config = dict(
    model='contrastive audio-text model',
    dataset='melodies that start on their tonic, played by one synthesised instrument',
    train_examples=26041,
    gain_aug_db=10,
    n_mels=80,
    hop_length=160,
    input='log_mel',
    spec_augment=False,
    win_length=400,
    tokenizer='word',
    vocab_size=59,
    loss='sigmoid',
    embed_dim=256,
    encoder_arch='ecapa_tdnn',
    encoder_norm='batchnorm',
    encoder_activation='mish',
    encoder_depths=[18],
    encoder_kernel_size=5,
    encoder_stem='single',
    encoder_widths=[192],
    text_encoder_causal=True,
    text_encoder_width=320,
    text_encoder_layers=12,
    text_encoder_norm='rmsnorm',
    text_encoder_norm_position='sandwich',
    text_encoder_activation='swiglu',
    text_encoder_mlp_ratio=2.67,
    text_encoder_head_dim=32,
    text_encoder_fused_qkv=False,
    text_encoder_bias='all',
    text_encoder_qk_norm=False,
    text_encoder_parallel_block=False,
    text_encoder_inner_norm=False,
    text_encoder_drop_path=0.1,
    text_encoder_positions='rope',
    init='xavier_uniform',
    optimizer='normuon',
    muon_scale='match_rms_adamw',
    lr=0.0015,
    momentum=0.85,
    nesterov=True,
    orthogonalizer='newton_schulz_5',
    adamw_lr_other_params=0.0012,
    grad_clip=0.5,
    magnitude_pruning=0.5,
    steps=2600,
    batch_size=128,
    epochs=12.8,
    lr_schedule='linear',
    final_lr_fraction=0.05,
    warmup_steps=130,
    weight_decay=0.4,
    adamw_weight_decay_other_params=0.01,
)
Rows from block 8 of the text encoder, named by matrix and row number. Rows with one number belong to one neuron. Each number is 128 + 24 x the weight over its row's rms, rounded and kept within 0 to 255. All counts start at 0. Numbers have three digits each.
# gate: MLP gate (text_encoder.blocks.8.mlp.gate.weight, 848x320), inputs 80-159
# fc1: MLP up (text_encoder.blocks.8.mlp.fc1.weight, 848x320), inputs 80-159
# fc2: MLP down (text_encoder.blocks.8.mlp.fc2.weight, 320x848, transposed), outputs 80-159
gate.59:183115168128109128128128128161173095128149169155128128165128128076128100146058128128128128173073152109145206128128088143128128128128083123128128128128143070102071128128128117128128128128128128091147128148104128128128173170088128128076163185
fc1.59:128128128128086128093144128093098190128164128107128128128115189128078105128128105128151128128100128128128169128128170174128128088111128107180155094128128128128128108145083076128128193111081103128101128108128116128128128128154100128128128128
fc2.59:128128128113128128150153097128128128116165089128150128084128159160146128186155146110100128128156099146103128128128152128128154148154097101128081099128128128087173128128099128082128102103088128128128128094165093128152128080128128093152176171
gate.60:128128096128135089128093128128144128128166128128093106156112128128128128128128128128128128108128150138128128128097148128101128128146172149128093128103128152140112128152128157146128080128128128140107128128128143128128128159170162148128185172
fc1.60:168128099128128066128186097084099078128168128128107128128146128174128128090128128117149128157128096137128103111128137103169128128128128128176128128079128150146165128128102169102140141151107138078091166128128103165128128128128128101128106128
fc2.60:165128128128135146117176098088128157128128146101128096128128128128158178128160128128083159100089128128128090178128108128128128118128128128153128128074085128128136128174109128153128146157128128081128128128149159128119117096175185113172128113
gate.61:099128143128170138128144128172128140197092128086095128128128128113128147145128128158128128147166128164128094128128096154089128128089128128128156128128128150164100128128084116175128128092128089099128128066160112128106169090128140100100128128
fc1.61:084128128128153128128106079128101103128128128128138128128128128128128103128070083102128128128112128128115094159128088171128146150144128164128155157080116128177128128117128142128149128151151090128128111099159146128096128128130128083089128128
fc2.61:128128115163128128128128128106116109160143156128103128163079128128167128142104128128106128128150128128104128128128128128091170121128181101128128128128128079090128128128073128128128128100106092128077082090128110128128128128128128128128162099
gate.62:128089128128112128160128128128128128117157098128136128108128142128128162128100082128111128100158143128090128128128128152113128128128077128149150128128092128128128154128128104128128165128128128147128109128157128093154128128128203128079152100
fc1.62:128099152098128158128128163167138167128100153171128108128128080128158128128085128113093128128149097128093128110107151128146090128128128089128128154128092145128094174087092148155128073128128153108178128128084145128128108162191109128128163167
fc2.62:144150128128128173128128128128128165128128111128128128128149088112128148159168128157108150153128102164112128128128128128128159128185157103172084128128092103128065112151077157080148128102093166162160105128128155128128113128069128094113128180
gate.63:114128163128090105086103128128128110090147157128128153092088169128165109128163128128128128128144128112128128128128128128128128168128128174128101128128180128128144128096128087137150128128128160128088128128206128106128128128144171098162088128
fc1.63:148093128165128180128102157086149098098106128159169128097092128128193128128128081069128128114107128128128128083128128128128128163128128128128128128128165128093078147163128128089128128128128128154142104092165167146128128128155150128154106128
fc2.63:128166128128151128160108128178106155128128088103161128128128088146104128097128099143105152150110146099144128170184149144128081103128119128128128164128128145128155128128165170164128144105128164090100146096079099101097145161128147094176150098
gate.64:128100117128102128153093152068178128080128152128100128128121128128085113128128149128182059128128160166128128167128173091128151128097128105093128128157145096111159128128128128097128128128128128128162157128128180097155128167128142150108128128
fc1.64:128087128128128128078128128102157128101151100128091128095174128128128128105158128148128128073128159128105166167143093157139180085077128128128087092128128128128128128128128128103164128128128110128128128128156163137128128128158128120128128128
fc2.64:170145128128095128128100128128128161121128144166103139100128121173173128128128128150128121092170128128128100085108128141128107099107157128128152128109128095128161143150145089128165097128128128120128103128174128128128115092128128128155128088
gate.65:128128128150095153128147160156167128070128092138145128128128079091128128128122099165107128164151101183085128158177128128128128128128107128096106069158128153059128128102120128154111179164073161128128171160119128082128128156175151128128107128
fc1.65:128128139209128096152128120128128103149128105128088110128128128093090128128155128128152128181108164128128092102111128128128128166137162144080164088075128128128162148128128128128171146128128128163128105096128193128089128128154128128128128143
fc2.65:128152128083128107128128171161153128155128128167128092128092128128128128128161160156102158128128175128081128128128100141101080128128128128128154178128089103128177128128155128093073128128128165116128128128148128163128088128101111174128150087
gate.66:128091128128128128190128103128103128157128092128067174161174091136128074128128128102165128128157157086128128128128128162128152128105176179143128098111085128159128128128128128128128166128092128128128128128128071168128128128115128094128128176
fc1.66:128065128102105128128070128164168197128143161128128089077128089128128150144128128163083139128128104128106153128145128128128147128128191133128128114128103113156093128156128169094068128165128155153128106096128128198128110105155128128128066152
fc2.66:147128128097133128128128128151177128128099166080154101128152128150150096128101141110128128166084128128128131147066115128061128128128151098128128128068128152097139179079091174128161128147138128128128128128128168091128111079128128128143133128
gate.67:096128128123128128139128138170116128128128188088086128128093142128128168128128115127106128128091141128128180128128128089128128128158139128105198078154103163082128128128128161114128180128091128128102154146128128157128128081128060128128107111
fc1.67:149160128155135165146170112103128091128089189088128104128128128107128145069128128098107128128086080157154190128128108143128189171112128156128175128138128128177128160128076128128128128128100108136157128151159170128128179128128128154128117128
fc2.67:128128128179128128108106128087097128147128144128099128104128092128169128128100160128128099088128086087128128128128180167128120154150128107170181142128173128128154128128128128128128128128112128128128128128115118128158128151128128128154178128
gate.68:128085128159057128098128128128158083128095128128089128128128141090128128072128088091148128090128128128128128128128093128128128169097086089106098092128128128086152116098163128157157128177128128154150128102128128119128128128088094128112108144
fc1.68:128099128092106121128131199128082066128128128128159128128128094166128128128128128143164101111128150166128107163167094128128128140169128128149128128186114154128093128200128160128128128107128159128175128128089128143128117128128128099128181128
fc2.68:152095156079128128128176128128107105148146114150156161128128128092128128128128128093128128113128128165128159128152091162175128128101128109149128173128128079128091092096128128128128143098128157104128128128128112100148109128106140128143102128
gate.69:076128137128128128064086128152128073163128091094104128128151128128098164128166128128128128128097128162182163169172096163161128091128128128128128128178170104141128079139128096128173128128128128128128165128128128145128092128128185128072128128
fc1.69:128128128128128128165155086178128096128128093075128149140188128128148173162145175122128170128128128128137147128174177102117099115107141105128128128093128128128128128128151150146099165102139128168074128128084150128113115128165128104138128103
fc2.69:128128087158142161128128083145128128092092128079128128128184142128128178128121128128128128128128128155109128128128165107105128086094128096128128096128128150128128128128158128100128128128128103093141128128128147175154128128128106128091128104
gate.70:154147128148107152156071156128128101110063128128108103128128099074078128093118112158128128128128128128128156128093128128090169128157162128128174128128108128113041128171128099128128096128128173128128128128096162162185128128128097104128090163
fc1.70:120128165128101128098188147089088128090210172102128128128128160172128128128128108128100143106101128152128163128172144073128095128128128163138128100078193128158173102085092149088128113128128089117106088152167106148128158128128128168084128128
fc2.70:097128128128153180128097147128156175128128128161128128128128128156098128128128128163128128080108128157086073100159128128128128128108128144128155101128128128153128128179128128092128096128128097128101152080128121150162103128128145155101188128
gate.71:128128128103177094128128096128086128128107104128134128185128128128182128128128128100103095128160128170128128108128152128139128128128183184166128177128128141107096170103128128128128098084128153149128149157099150128156161153128072128128080125
fc1.71:128091128094128090148098128174128128100128128178087164093176086179094128128151128174128128096128128128128087157128167159109167145157128128128149128128091115128121128128116091092085144128128090128128128128141100128128128195150128128144128181
fc2.71:107128128128128128128128163128087163128128128095102083086128128128128128128128097128092091128128160128167128128092150128128128114128163106088155109092086128106128101128148128097070091128185068098181087170171128174128109128111128149203128128
gate.72:128128087111140156128132128070128128128072128128128117128128158070141128069128128128102180128142128128128179128167128128077117128128159107128080115128147128128106128149155128128128165139092128128128177100122076160128128128158128128128092128
fc1.72:114128128166155102128147098177092128128128128151128101106128128160128128192168089097128135128128128128128128085128098128171090144128128149128128128172128128128106128128128128128159128128173128128128128128128186089121103098088128100159128107
fc2.72:128128128110160094128130128180165128128128108108075162128086082105128152126144115137087105128116108161080128128168128110172128075128064185104128160128149128128172134128101128128159141145128128128145128163145146108120128112128169128128128107
gate.73:128128128128175128119128098128155128128170128128128118168168143128128153128128106128128128103094128170128105128106128128128128128098145128190170114128128128128161128128119064128164128128128128128128117128128166128159193105095096128128105128
fc1.73:128128128160128167172128122128128082159152128097128128128105128108164093128104128150161151159128145071076128114087171128138151128128165089128128115107128128118147128128155128102141128160143128097128128128128097128163128128078128117128145128
fc2.73:128146103128106128128109128093153151080090114111097128091128140145128128072170169092128128086128128144128156128108153128128128085128128128128140147072128128128128128128164095128163128128128128190128128128091150128128108128128085128128128128
gate.74:121108128128166095096128128099140128140128128053128099081160161128070153128128112145157128147128128089128108128128092078107128128165109164128178128172128172112146110088128128160128167192101153128128128157128128128095089164128128093178096128
fc1.74:056102128128110128108128106128152150128128161127128128128128077128128128128128128128128144187098083165128128128143128128128115172187154128152114128128128162128128128128060096099164128128128108128128082128128128138176128128128128128128173128
fc2.74:155128160103128094128092115155128146146095128128150128163128151128128098163128174128161128083166128161128108108163128128104128094154128128108154128106104128144170128100180128084090097128111155146128128157150110128146168128158105128128148128
gate.75:128108104147085128128142098101082128084128128086128128100080076104128128128117128128128160128128128128128174082071147079070128164099191128128117128104128128163097128128128151104144158128093142128151117128128128128128076105128152099128128176
fc1.75:128128128121128128178128128099128128188099154101092140091128174181128128128128128128128097158146128128128128080168087152128108089156128128090092128157140145128159103145128128128128128128128102128160128175158128163128095128128084156087165103
fc2.75:128157128128128105128128128128070099159089128128152161155113162128128128128147128108142128174089105128091150100128128106128128145113128128128141128146104122159171128096113151128094063128128149128128082156128174096095128178128088174142128128
gate.76:128161128128128104128128111128158128128128128109128128079163128128104118170128097073128128153187174128128128128128088092115128128128128128128093154128128096128128105128152098128128159128128128095152128128128128113175079158128128104146128128
fc1.76:166128128128128104128160144128128128119108153128075139128100097151111112103167128121111148128128128128168141128128176141131128098156094128110128128163128128163128090115128188128152128168159143166128107159105104145144159128154142182115102143
fc2.76:115110128128104183128095182188128160128128151111144167128128150128103128159101128103128128061106110081128128160128107128110128074117148072128098100098128112086088128140097154113165128170145158128102106128128144128128128128128153128128154128
gate.77:128118128145178128128128093066128095151128157128128128188084167091128128128159151166152106128128128164102128147147128128128128162128084128093100128128128128090128128136128128128128128071089128164117087128128106128128180111101091128128128128
fc1.77:128128140128128128128146128085128128109051159106099093176128173072111128079107158128128128099092128128156128091128091128171128128103128128128128128104128153128128098128177128128128139084128103128128095128128128128128171128146128128128128128
fc2.77:137149093086128102121087128128128128128095128128136105128067128128122128128128128159128157128083128128090089128091087128128128128134147128095128128128152128128128086128155128128093175128149097128128128128128128169128180142128128106128128149
gate.78:154128155128143118128110128128128128128161147098128128128140128128166128099111128128187128077128128172128083095128158159128128128175128128128128128164128128128099101154128106161128151095128128128189155102128162128128128080098081094158128128
fc1.78:128167173128173128101128178085128128128105103110128128128128096051128128160142113128109128128128128128064142128128123128128084128128128153128099128128164098108128128128128087128089128151128128153164162091128128128128128128128128128128101157
fc2.78:107168128128152100128128128193128168128159160128128128091109157128128128128166104077128128104128163128112162108170128156128171128074128083075164128128128091128156128128128170128128082094128091128128128109166105128128169161128112128128128072
gate.79:163172128128128164092087128128128128128178151128087128128145128102103128128175128128099163128112160091128091182128091094099073136145168128113128128094128157149128157096117145128103094113097149097128100118180165112128128128128128106063128077
fc1.79:128128128149134128091128091113128169128128095096128128128161100128128101128157155128163128164128164128128128068150128082169084128128128128128128077128128128128128128128153128128108128099128128128116138155128128114128109128091128128128128083
fc2.79:128128150128175107128128128111128101172153097128128096128128193184128096128159128105128098128128128128128088165103128160128128110081128128106128089114089128081128108097128128128140086128158076128128149128128128108112128168176088094128165128
gate.80:128155128153148173128128164128128128112128128128167128128110128100068109139160128128128128095128128158128128112128128128173151179156128085128128167128135086128128128128128128087201128097087128095128080128128128128062128174128128128098112140
fc1.80:068128154093063090173100128128164128085183128128128128177147147109099128139108128120128128089128098128128091130128128128128128168145196128128128087081128106128128102150128128108092131128152099128114156144098128128096086128148140128077089157
fc2.80:095107097096128128137109128128128128128152096115098090162154128102128128096098128128128128128128128086128128156108128164175099128128106146110090089101128072210114146092088134092128103128128093047128128157178128128128128189169128128150173131
gate.81:184098128128128106128077128084128092171168128128090128128128128150156151128128117128154086080128128172149160128153145128167128128083104157128083128163088128154164147128081106128090128128128153128116128172068128166191128128164128128099128128
fc1.81:128066099144168146165161087128105128089095128128128128137108101173128084128118099128128128093128162128128112128175083128128140079128063139104128110128116128163128085128155148128128128128128086099136128128128145114087123128156187128128128094
fc2.81:106128128128092128128105148128102087128128128128164108128128162128092128128128128128089114128128165182128104128102090153143108128152100128128128128149128180128160160128128128155109158157128128128128128128128157152099128128128142128128128185
gate.82:160128163193128159128128116128117128114128121128117153154128128100077161155107128106128158128128128166128128128128096128128161147128100180157128152119109128139148128128128128161151156098128114089128128089136128128107128150162084128128128161
fc1.82:128171138111100128128128083128128128114128101128128157128128128128128128098128128104128097158128084128128128171156159079128128165170128083111168093111128092145128128128128111105079075135128128128096128168150103182128128128128128128164128107
fc2.82:101128128128106164128128089128114128128128128128128128099106162147155128128107171128106128128128069128110128128128128128128128128091128128128152167155197128075099128128091157075128095099128105128100172128128128143074128174128075188128079171
gate.83:128128128128128097128128094163128128161128128128128156128104111128153195100096128128128080128154128137128128099128157115128128107158160128128128080149128155128128114128147128103165157088104128128128106164128128091095128080128171178106128149
fc1.83:098074187128105128119144128128128155155128128079128159137148128128148137128082149157128128114128128128128128106128128128144128128160197128163098088128128128128128102079105121128174075088152128143128080128103108086128083128104128174105102105
fc2.83:128128165128171203128128128163095112128128128140141128128128128168128159091076087109172081164128128103152128128128096128128128128128059128128128128128087128147128128128128128154128097098128102096090128187128128128143128128128163128128128099
gate.84:149195128082128128128151128128110148088128115152098128091128087128137147114168128113089104128091103145151128142176128128093105077128176117153128149097107128092128128128111128128119092165128151128128170178128095128128150128128128104128084128
fc1.84:172164128145128128128128128128128128128128128128061093128113128162101128128128128118128128128165128160150128100128114089128128096128128149128128100128128087135174128157128128071128149174146128166128128154128084181128128102128128128128147110
fc2.84:098158128072128156162128128094083101105128104128128128102098128168111104161162156110128128128106169158163173143128128108161128128128111146163128155128099153157128157128149128168102128090156128087128156080169176156147139128151128104149157106
gate.85:092163113128128171128152102090128110106162087128159128144128128128178142128151128128109128128114156128128128099143128107165128128128164115128128131066128113121098128172128128143128098128146099099164128128157128128128128128128171128109152128
fc1.85:128128128160086104088098128122111149128128128128128128128088075106080128105079128120128165187117086128128120102128144128081107067128140128158128135128100128128128115139203095171128128169151128167174128128128128128174128155088139142114128101
fc2.85:128115128162078128128108128192128128071128161128128128128108060128128128128128104143128159191111128128128128128154128150128128128165149155161128128128128128070108144128128128148128128128151113128128148106128128165111073128146128168128094106
gate.86:128099155181166128128158110128109159128128111128100128154128128128114147128155103128128128098139113128128101146099137128128176128128105128128128091128128128091128128128146128128128153095156100154128184102128152128128128106128104128128128128
fc1.86:128128128065089128136128104128128108149128094128083128096128128143128128110089086128128128170128137136096143144100128128113128128128128095128128112097083128153128128160171114156128128147167128128128128128059110128096111147128177128128128128
fc2.86:128180128128128128128128128191128072090128155094128128178116101168155128096080154099128128110201110128128157128128170128128128128139128082147128128128128128128095099128106113128174090128128128128145090097098128128086128162145128160160128128
gate.87:159128140177128097141111128128128081065171128128172128128105128159096106128128128128140117128128109128165167128128177128128128128128128128147141128128128128074106128128150104086165128128128071128168150093095128128128136197100128111126146158
fc1.87:128109128086108179095128128128128163169170160128128106128090162150106128128128128145128092128093168100155128128128128128154128128128128128128100094143151148128128151146160085150158153128143171107157128164128128128161111128128128126128128128
fc2.87:104140151150128128147128115139128106128183099164155159128091128128128095102174128143106146128128091104106128159128128113097144128128128171097128128128128110128128075128140151158128158128128128174128128128169146128088128128101112145128128113
gate.88:141146128169128128128066068128161128128141109107128162128080078154128128128078156114089173128184093147174128174152128150128128088128128128153128110128169128105128128128097128106154110128090168084152128128093128128097128128082098128128128128
fc1.88:091114128132128128187104128182112097144092090115128128072128128084165143099128090128098088160128165096100128128167170108167128128128093168137155128128107086068128091128128128108099128094128107160128128128128112153128100128128087128128128128
fc2.88:166128078178114160128187069107128128128105128128174087112128106128128128176128122088128114087156128128128083107128128128165164090090154128128147163077128128128128128171128128128128128128096128128128089086128081152107128128128104154091154175
gate.89:156164128128128128128128156145128145104111128101128128077128128128128164098128128128128149143089128128128128135128080128128143128106128099120128156128128084100128164054096128091080128128128128128128161128139147092128128128128128128091128128
fc1.89:128072128095128128128174151128128128128153128178128128128111128166106077164159128128063128143128107128162128159162128128148128128128128128128148128128128158128162128180128149149098110128128095128165161147155128168128128160082128188128153104
fc2.89:128105174101148128068100128178128094114101128089161128128102128128128114128128128128164128128084088078084128128149128128164164128103128128089128128128150154128159100158101165110128112107095128163128128157128156128128128172128149185158128168
gate.90:164064153128128128128128159128150112128128167156096128128128088128128157162097109128128080107128128128128159192147112100128095128128128167128128128128128080128128137128128128150128107115185099086128128128105096161171109128128128108128095128
fc1.90:128078128109125108144135128128159128175087182105097106090128114128100179128113103128172099097108166152128103128128128151128128128128128128128090094128128089128145128109108110128128128128201128128128144075102103128128156113128096128128146128
fc2.90:141084107079128128128128128170101128128128170161095128106128173113088097161148106128128128128128160128107128128136128177128146112128109128128128091128128128128128172128128128150051128128128128128139102128163098128169098114128096093128128160
gate.91:106101146156128128153103097088128095128128128128107128168128109106128128128111128155103164179100128128151164128119128166128167103128166128150128141115128168128114059152086160115128084128128103115128150128128111159117128128128128128128128072
fc1.91:151120109128128128128128128119110128128147157128150180141102128160179128115128128088128162096128128100128101128142128128150128128165128128128128128106128106128095128100128128107128128128165128153182149157173094128152158128128128062128153128
fc2.91:143128128128154153109128128089128128155128115154168101148128128128128104156128158128104152128150154128128097128170164152151128105128128128128128106128128154150153128128092110106128128105128101169128143128093099196135095155128102160128168128
gate.92:128136128094128128147128128149128152128128128111083128128151128128128128128128128128128128111128140128153157142128152200198128128128128093122128128155086128094098128150159128162156128128083107090113093148128128128128089128128103128161176084
fc1.92:128128124167150128128128121128128128128163128128170162152128128082128128048128128128177128121128105169128116128128156098072092128077092144100128128128128128138166086128076128128128187154128134166128128128117154173167149128128128128128140128
fc2.92:128128071128154128128110128146104128128128128128128128128128150098160128158163128171128128172161128128128128168144128173128162152165128128128096154128098128109173169162152094151152128100102114128180173128152128128091100128114128100175107128
gate.93:151109128128092128159128087082162128171128128128128162103153151112128128128128128128128117175128162128162110128166155156152176128144160101097128128128128092128086128181128143156110147117128157128128128128097180148128128128128148128128128202
fc1.93:100128151128072087169128128128128128128107128112128128099128128128086138128128128128128128169128182173128128128128128090128128128104152166128128128128128128146188128100151128128147128156128128174128120128087086079147145128128128128096128148
fc2.93:105154163128128128128128128157128128152086153128093101128109068128128110128104128176104151147128128128090128159128128170094128078150106109155144128128138148128128128128128128152128128128172128153128128163158165146153102128128128152098128196
gate.94:128128099070163093113167094111128159096113128128128128099128154154081128164128128108094106088128171128128128128152128128128091109128128128086128128155128128159128097183128128128128128128128096128128128128118107060128106128152128128128128152
fc1.94:167128166128128128109081166128068128128096128179128100090128128128128142128099128128145128128182132092089128097071128098088153156128128099147074128105128157100128087157190175128125106163128128128103152128122142128128128152128087104128128128
fc2.94:128128128076128106128179107128165150128128128128093128155165144128084128128099096128128128090147166128128165174128151154128101163163151109128128097108102088128128128128128128128154128105128148116128095128102128128159144128159108128081150103
gate.95:169151128161128128128095152128128128157164162099128118128128128139128128128128147128128157128084128088135197128128128089128128128128128128096157160128128128152085128135128110128128128098179178112154128128088100119128128128128128128128086128
fc1.95:128128128128128145128096161089128128128128147128128128128103169128106128128085162128112147128151128174128069108163111128156128157102128100128157156161128128159128128128150145185128128156088128140187101128099100089110169075097079128143096098
fc2.95:101128168149149108128128128116068087128098128128128128128128101135163128152128099159151159128128128128128128095150128128155118128167105128140070128111106128157160128128079128181128147158128128128128128184128142152128128102185128128083142128
gate.96:146128095151128146128128128128128128128128128128128128145128155128067148088128128128159156101128155170142128128128166148128128111107161097109090128137113128128128116128128146096128153102095138098128107128096156128128154182128128128117112128
fc1.96:111100128101128103128163096115128128072170128128086128128128102148105128161128154101076128156128128128128107128128128091128101098110163128128140128128128128165136128100104102178188128078122084128128155134183151105128114104128128128128102128
fc2.96:128169128095128092107073128128128088128082128128172128128128128079128078128128088098128128115115107128094128191101147172128128163128099162128172101128151128128128158128161100096185084128128166128105159128128101128128128155110096128128128162
gate.97:141155128096128128128128106154098128177128128128128098183175128080128150128161090128150128097128104128095179166128162128090128155105128165105128128154152128128128150128128086128102157128111179166105128153155096151142170138128135128128168165
fc1.97:159098128163128097128095076128147128128128128094175081128128128074128172083128099078108109102128116128097128160128128079128105128128128096090128156101128128107148106128128155157147098128104128128128096128177158128128171139128128095128128128
fc2.97:128128128150162128128077138128154111159128110128128130150180128139128128139128128128119185128128128128113119151098128087103137154087128099128128144130128128128128085092156147187122156128128128151128103147114161128128128128141128128128128128
gate.98:128173128128118162128093144084095101128128145128128128128128096095172188104128128100128128105128113092128128128076141128128128154102128082076128128118092094128105128100178083128128128095128128096118128154167155116089128128073128128128128165
fc1.98:128160128128128128103129155148128106128128128105160161128128170155128155128097108090128160088196105109107167128128128104085096154128128166169128091128128128128128128128128176128128128107128107128128128066128128105153088128128108128128157128
fc2.98:128089128128128128128105128187128128164128128128161128158174128128178128128128090098128147086175158128128128128128144128128170128115089128158128169088128103128128128128105111161097153128128090128095128128128159128128069154128151128161128111
gate.99:118108128128128128150128152128128128090128128128128091146090128167153128128137107175128128128128128128128128128128128174128155128145128128128149128170128128128128155171128128128128108121129116114187128160084116105158128139128128128101128128
fc1.99:128150128170160128185106147101128128066168161128086128089065174128160128156128101128128152128100128178128168128128128128102128147091143128128128128128157128128143106128116094132128157128128128096161093154150093128128128164128128128120104155
fc2.99:128128128097128101128128128112128128128078092128128158101128128102152128128128088142108115128179128101128146128128146103164157157128128162128102097184164091161128080128105128151128128187096150128128128128109153128128128162151073128173128162
gate.100:173108128105148128110128128128091092138114081158167087154128128128079128101152102106128128072128128128184184128170181097145085128128152128153164128132134102174128128128110128128104135095128128091128104085117128128128146128128128128128150178
fc1.100:128128128128128128128142147174098128128128128162128128128148146128171128161106128128128128112166128128128128128106100128115148178128169107128090128119128128128094111128128128082134128098128104106128128146139128128177120111128128128128073199
fc2.100:128128128161110141128159154128128094128128164128097155085128159128102128128128148128128128128105158173128056088164102128150102128128162128164105128095128128141128173128101145128157113161107096151096128095128128104172171101128128128128078128
gate.101:091128128080128128128161110098128128098171128157089128128144096143128128118128128163162128156095135128158128159164128128130128128128190159128176128128158145134147084128128128128090083080128096128128175104128128128090146128152128128128157097
fc1.101:103137063098128128128115140101163159094153128128084128151128079128102128128128128114128161154097101120166097128128090091080092100128128128153171128106187128128133128128095160128128128128128128101087128087128157128128155153128128182129128128
fc2.101:128078110162167158128128128128128128156128128128123185100098128128128166128095170114121109128153133158145091128128128128128141128087128128128128128187128140128128128128128158128175101128173070128178179144128128128084128163128128102086128128
gate.102:176188128141128128161128164170128113128122128128091128117105128088111140128106118128128128165162128158140115128128128155173155128128184128112151128090068168073128128128074112128128128157128128193128144128093147201128128138157093128097161141
fc1.102:128128128090128128128149099168128094069162101090083128155160101160142128107093128165151128109128128128128162128128128128158128128128114166128105128128055128128128128128115128165128155128157128128128108101128128128128128081128090128128128128
fc2.102:174128128128094176146150185080128100128159128128128128128155148167128104128128128128128153063084128128128186128128175128161102128080151128107150101107128114128099158160173128128102128162128128128128109128128144103156128160128108088154128128
gate.103:128074103068188151128128128128165137166128128114149128140084128128128152128128130069159128128128128128086128128166069089128128174128095104128128128128164128183148154106095158152128128098128128143143103084128128113128116128110128156128128108
fc1.103:128128128164128128128128103109128128149159128088128076128128171113128128128128128103128164147128128128128182128168145128107093128128128128147128099128145145128128128128084128128155058100097128103067128158163128128128113086104128128147105128
fc2.103:152128157141128076089095078088128163128161095128128161128128153128128128066128128109108099148139082128168128168088105128157128128128171165074128106128128128128105149128128097128162146111128128152128128128104090109096157083097099128128121128
gate.104:128127128175128128128128153092110102101128167171128128168128154128128128164128128128128137128162128128128128155101160090142128163169150128128128108128169128128128128062152144128128169162128128089128128095141093128128128128128128128128114160
fc1.104:103128188128128082114128177089084128143099128128126091128128177169128103128153128128128128128171171158128128128103128128128168128128128111128128098128128153105096128152121169174128168106128128128094128128128128128128128109128128148128103168
fc2.104:128148128128164076145128164171099115108175097087128128128128128128128138152128102067128090148152128128128128128128128128128105089101162103072158128128128098128128104160077163128160182128128128081185151128149175128184084128113128173154128060
gate.105:114144113158126109128128078128128128128128105128128128104100128128097163157128080096102128128128118128128128085104128145121128122128172142100158128128156128128128178155128114151099086128113128128144103150157081111116144128155074128128100128
fc1.105:083128164075169128128128118128146140110128128183106128128079128092128100175083128128128120128128083152074147128108128105077128093128058146136128128164128075105128090142128128170128114128128128128128156128128128128128128128158097172117162104
fc2.105:113128115128128088128107099128128110128128128128128080128128128128128128128128128128128103159157177089161128181128128099128128128105101154096173090098128128121160188128128086090156128107170128152128153128128074172082128128128128128109128128
gate.106:128128079128128158128145102079128122128094128128148128144145128101128128109128151128081158128128128128166128179128128082168149128141119128128080171161128094149128080128088101128128098128128128128105128087176128140102071128128143128144128128
fc1.106:128128128152128128128182163115200171171128094128128155168128128128109090072128128128157128128128128157128128128175078128128128165159128128128177128155128128128128152128103101105184153079078128166128146128156093140152128128088190128171128128
fc2.106:128099128128128153169111128155128128144099128128128128113128128128083107128153128054160141128101115128128128128128176091128128166128128162128128083140128163184128168128128128128128110091128058128128149128128094128128128161156128128154111094
gate.107:128128128090128128128151128147092128108144183128070174128134167187119074148173174128128100147096168128111155128128110128170128128128166128155128128162161128174138106128153117128109128128128128077148158128128092128093098128128128119128128094
fc1.107:128128147128121128128128157128128166128090070150128074145108128104128151128108128128128128153162128128107149128128149128150161128167128128128089117128059128097162097128104128128128128109116128155155099147128128143128187128128128143128128190
fc2.107:188128128152128128150128128109112114145128128074161043128174114093110101153128164154128182128152128128154128128164145128142128128128128128109080175128128128092164094082093128128128128128104128166128128112128170195128128128085128128145142128
gate.108:128151156110104128128128128128128128128128101128151128128128090128128128161128193128158128171128160147163128115101099128128085128093085103170160128171128073145141167128157157128128105097169102128118128128161128149201128128128168161173113128
fc1.108:128103128128128128153164108146128128128128154142128165175128128114101128168128151114128089128164161107176079128128128128154115128155128128160128143128128145128128156128075128068128163165140156102168118148128086114128097128128128128155104073
fc2.108:128128158107109128128128089128153102095128128110153098128128112128128128128169128114087128169076128077128098202128139102114128089160128158128146105128068174128110083128086128128128155128108128147128145128094154157128165128128093107151101128
gate.109:128130128142149128128098153128174144119128082091128128128096120088149128128137189128119119128156128098101067163128149081128089183074128128198128128128101128161128113154128101089091155069128128102103128195155128165128115151113160128143153128
fc1.109:106128169153128128128128128116128124109158079122079128163162088128128112128179070149128075128140096142128166128074128128105162128102157128086128128128128128128157128128128128128178101169128128128167101128128100128128145128128128128128128110
fc2.109:128128128165128128128128150192128128128128128144067128128149168128128142147154096128098084197108128128128128175128128159134097154128128128128165101189168072128128140128128112089128128128128128117128128128128091159128058128146160128156128147